config.yaml
model: "segmentation model"
dataset: "simulated fluorescence microscopy of cells"
train_examples: 195000
image_size: 48
crop_scale_min: 1
horizontal_flip: true
num_classes: 3
encoder_arch: "swin"
encoder_norm: "rmsnorm"
encoder_norm_position: "pre"
encoder_activation: "squared_relu"
encoder_mlp_ratio: 2
encoder_head_dim: 64
encoder_fused_qkv: false
encoder_bias: "all"
encoder_qk_norm: false
encoder_parallel_block: false
encoder_dropout: 0.05
encoder_inner_norm: false
encoder_moe: "expert_choice"
encoder_drop_path: 0.1
encoder_num_experts: 32
encoder_moe_every: 2
encoder_expert_mlp_ratio: 0.25
encoder_experts_per_token: 2
encoder_shared_expert: false
encoder_patch_size: [2, 2]
encoder_depths: [4, 8, 4]
encoder_widths: [96, 192, 384]
decoder_norm: "instancenorm"
decoder_activation: "gelu"
decoder_channel_attention: "eca"
decoder_widths: [48, 48, 96, 192]
decoder_blocks_per_level: 1
decoder_block: "basic"
decoder_dropout: 0.05
decoder_attention: false
decoder_upsampling: "nearest_conv"
residual_init: "scaled_by_depth"
optimizer: "soap"
beta2: 0.999
lr: 0.0011
beta1: 0.9
shampoo_beta: 0.95
eps: 1e-08
precondition_frequency: 10
max_precond_dim: 512
one_sided: false
adamw_lr_other_params: 0.00085
grad_clip: 1.0
gradient_centralization: true
steps: 2800
batch_size: 64
epochs: 0.9
lr_schedule: "step"
warmup_steps: 560
weight_decay: 0.5
adamw_weight_decay_other_params: 0.05
Rows from block 10 of the encoder of a small segmentation model, named by matrix and row number. Rows with one number belong to one neuron. Each number is 50 + 12 x the weight over its row's rms, rounded and kept within 0 to 99. All counts start at 0.
After each neuron's rows are labels from the 100 images, of 14976, where the neuron reaches its highest value: "lies over" is the class under the peak. Only what is clearly more common there than usual is listed. The data: simulated fluorescence microscopy of cells.
# fc1: MLP up (encoder.blocks.10.mlp.fc1.weight, 384x192), inputs 0-63
# fc2: MLP down (encoder.blocks.10.mlp.fc2.weight, 192x384, transposed), outputs 0-63

fc1.254:65 46 57 41 82 48 47 51 63 46 48 31 58 31 39 45 44 45 41 41 41 37 56 69 49 32 51 43 36 59 64 63 59 81 48 43 40 36 38 54 45 37 49 69 62 53 56 37 44 38 29 61 40 48 49 38 60 50 60 47 49 36 59 76
fc2.254:32 22 53 57 59 49 58 36 53 51 48 65 42 64 67 56 52 59 68 20 56 51 19 52 43 42 12 51 76 41 38 45 64 46 37 51 56 25 52 48 58 44 28 41 36 41 44 73 47 52 72 56 55 62 53 62 47 61 37 59 60 66 46 43
lies over: cytoplasm

fc1.277:47 69 45 61 36 55 70 53 52 53 43 58 63 52 54 56 63 51 35 43 50 64 58 49 43 40 58 58 52 39 50 55 84 21 64 31 32 50 50 72 47 49 35 45 61 60 54 60 56 50 70 68 46 41 68 67 55 74 43 48 59 37 48 34
fc2.277:75 45 44 52 45 65 59 56 31 58 54 29 51 35 67 50 35 54 63 54 63 52 49 45 39 60 65 57 47 56 51 43 49 57 42 58 47 60 26 42 49 51 46 50 63 44 41 57 49 61 75 26 43 56 60 45 71 41 55 58 36 66 55 63
lies over: nucleus

fc1.301:66 71 39 39 44 45 63 59 37 38 37 70 45 41 83 57 31 46 57 31 40 60 32 65 52 67 58 52 38 72 78 40 39 59 47 42 43 37 54 72 41 53 47 65 47 44 53 46 53 48 51 31 63 55 30 58 57 68 40 47 43 44 64 58
fc2.301:48 54 42 39 43 55 58 49 55 41 60 37 36 37 40 30 31 45 54 55 61 58 62 71 19 48 60 49 47 45 26 47 82 47 68 38 48 50 47 42 57 47 58 55 60 45 56 53 68 43 57 56 27 52 63 60 49 36 43 28 62 55 56 48
lies over: nucleus

fc1.210:48 41 52 60 51 63 67 52 47 65 56 34 42 63 64 66 66 24 50 34 50 57 57 46 59 62 46 55 58 54 54 56 70 46 52 66 44 53 57 67 19 50 68 53 61 66 54 50 54 58 42 53 60 47 21 54 41 43 57 51 61 50 32 47
fc2.210:37 68 34 36 54 38 40 47 51 36 38 55 51 52 40 29 46 80 41 41 54 44 39 46 56 55 57 59 40 50 50 47 35 39 41 42 52 43 40 42 76 36 34 41 46 35 47 54 55 30 60 65 39 52 74 41 63 59 34 56 40 39 54 57
lies over: cytoplasm

fc1.236:41 58 43 70 41 40 52 56 70 60 68 68 66 34 28 49 64 41 66 71 50 51 64 43 28 53 66 56 66 46 48 40 32 48 51 58 49 31 64 55 40 51 37 37 62 45 49 43 37 39 36 28 58 37 71 33 50 45 58 58 58 51 49 63
fc2.236:43 42 50 21 46 46 53 40 39 50 47 51 47 59 79 64 55 65 52 47 49 34 54 47 36 35 37 37 45 50 61 37 43 52 46 38 55 58 51 50 49 52 62 60 56 52 70 63 48 58 41 54 44 31 40 62 28 34 42 32 50 42 52 29
lies over: nucleus

fc1.149:60 22 57 56 34 38 81 37 59 58 44 49 43 42 61 49 62 54 58 38 49 46 70 65 60 63 54 62 49 36 51 61 50 57 44 51 43 32 70 45 43 42 61 34 57 23 43 38 71 27 68 66 30 41 42 36 65 41 53 52 52 65 74 24
fc2.149:27 46 43 31 48 48 38 50 40 21 56 48 43 53 34 43 35 57 44 46 55 54 46 44 40 21 37 52 49 53 44 55 42 42 62 61 52 54 31 50 67 55 32 57 68 58 48 52 48 71 40 47 56 54 49 56 45 51 59 52 47 50 37 46
lies over: nucleus

fc1.29:33 49 50 52 65 74 45 42 43 54 63 65 55 23 53 65 38 52 62 51 36 55 61 37 43 57 65 71 58 38 65 57 57 31 51 70 48 53 60 46 72 31 72 40 60 42 37 65 50 31 47 40 68 40 56 56 71 50 33 30 39 48 65 49
fc2.29:78 50 64 47 69 45 47 73 52 33 52 58 44 32 38 43 45 37 45 65 40 37 55 68 43 64 61 40 52 49 49 52 74 41 61 50 42 52 42 67 61 68 58 38 44 50 46 30 59 82 49 60 25 43 43 40 47 37 59 50 51 50 46 53
lies over: nucleus

fc1.14:64 49 63 42 34 40 43 52 63 60 40 58 47 47 33 35 47 56 43 67 49 31 58 48 45 49 47 55 59 41 57 53 47 29 53 44 53 36 50 57 37 56 31 55 56 59 47 60 10 42 60 26 45 42 43 63 50 44 36 70 55 55 47 73
fc2.14:38 57 43 52 52 32 41 51 56 33 61 64 53 72 79 60 57 51 54 61 49 60 49 53 67 46 57 40 52 51 35 39 40 62 54 51 42 71 64 50 62 29 56 27 50 34 54 49 63 74 37 61 67 55 46 49 35 57 60 48 50 55 65 23
lies over: nucleus

fc1.124:46 48 55 50 63 40 64 52 45 49 63 61 53 52 38 35 34 40 70 30 45 62 43 56 21 47 69 43 71 29 67 64 58 42 49 48 46 60 45 44 78 58 36 59 50 84 54 52 48 24 58 60 63 40 51 47 44 45 47 48 57 59 23 45
fc2.124:37 51 38 28 33 47 59 60 40 40 36 69 56 56 40 49 40 52 46 49 84 36 62 52 58 54 62 53 56 30 72 50 68 50 34 45 66 74 29 49 34 45 38 34 43 33 42 61 42 44 52 32 52 57 42 63 46 53 49 57 41 33 63 70
lies over: nucleus

fc1.184:34 51 62 53 33 50 42 57 51 59 41 65 32 41 58 37 68 47 54 36 34 44 49 36 53 32 64 39 41 34 54 78 66 41 66 34 37 52 47 35 44 41 51 38 65 34 27 49 37 55 61 21 56 50 47 40 70 53 52 56 45 49 59 46
fc2.184:73 45 45 63 73 37 44 49 28 43 61 66 50 54 41 62 30 42 54 60 92 79 39 56 63 61 62 69 67 53 48 58 52 48 53 42 68 55 43 48 50 50 47 56 53 52 42 55 69 61 63 72 45 58 47 57 50 70 36 59 61 47 30 49
lies over: cytoplasm

fc1.144:64 60 53 35 44 53 65 57 39 53 34 58 63 38 35 25 35 62 56 64 32 54 43 64 56 37 74 56 63 50 46 40 58 47 52 37 33 63 43 38 62 67 38 64 52 37 49 59 60 37 32 61 50 46 41 36 47 56 27 32 52 50 42 51
fc2.144:53 45 54 57 40 50 50 44 53 62 43 52 55 57 61 77 61 55 48 57 78 51 77 53 65 65 40 46 38 53 42 66 39 42 56 80 79 65 39 50 54 53 38 52 38 52 44 44 57 61 72 62 63 45 49 65 54 35 63 47 60 53 42 48
lies over: nucleus

fc1.368:73 30 40 52 64 51 40 62 66 54 59 32 46 45 52 59 66 42 61 40 51 53 59 50 61 48 64 76 69 45 69 37 70 58 59 48 43 61 56 41 50 56 54 42 55 59 49 58 50 47 38 44 66 62 31 44 54 62 54 17 62 34 57 39
fc2.368:60 77 46 41 53 51 45 44 52 50 72 47 52 47 63 40 58 47 57 44 50 36 55 62 42 51 53 36 67 49 37 41 36 47 14 60 62 62 70 46 47 44 42 60 24 40 51 20 35 59 48 50 66 55 68 38 32 33 50 53 40 45 50 46
lies over: cytoplasm; nucleus

fc1.17:55 35 61 47 59 61 46 26 49 46 81 55 65 43 54 50 54 58 43 59 38 39 45 52 40 52 49 58 37 49 39 52 53 25 57 26 66 40 58 67 52 57 33 86 47 48 64 48 52 43 65 49 53 55 48 47 37 44 50 41 40 58 60 50
fc2.17:45 67 47 58 28 52 41 27 64 54 27 49 53 44 53 50 46 40 55 43 44 43 51 44 60 48 29 39 65 57 54 49 33 55 37 50 55 66 45 56 53 46 60 35 65 54 36 68 36 47 46 42 55 55 72 57 63 61 40 66 55 52 43 50
lies over: nucleus

fc1.345:25 42 59 55 68 54 32 63 43 50 60 58 79 65 46 41 44 52 60 49 44 66 42 60 40 55 28 40 58 65 59 44 54 51 48 58 52 37 69 45 55 35 57 53 66 38 58 48 39 84 48 61 50 40 45 59 64 53 27 61 79 56 45 52
fc2.345:75 48 53 55 51 47 63 38 50 47 46 37 27 57 43 72 64 40 41 32 51 40 42 31 36 56 68 58 57 40 68 47 45 29 45 50 30 47 43 66 49 51 56 47 58 42 59 66 60 42 60 33 58 46 51 45 32 46 75 33 42 27 42 59
lies over: nucleus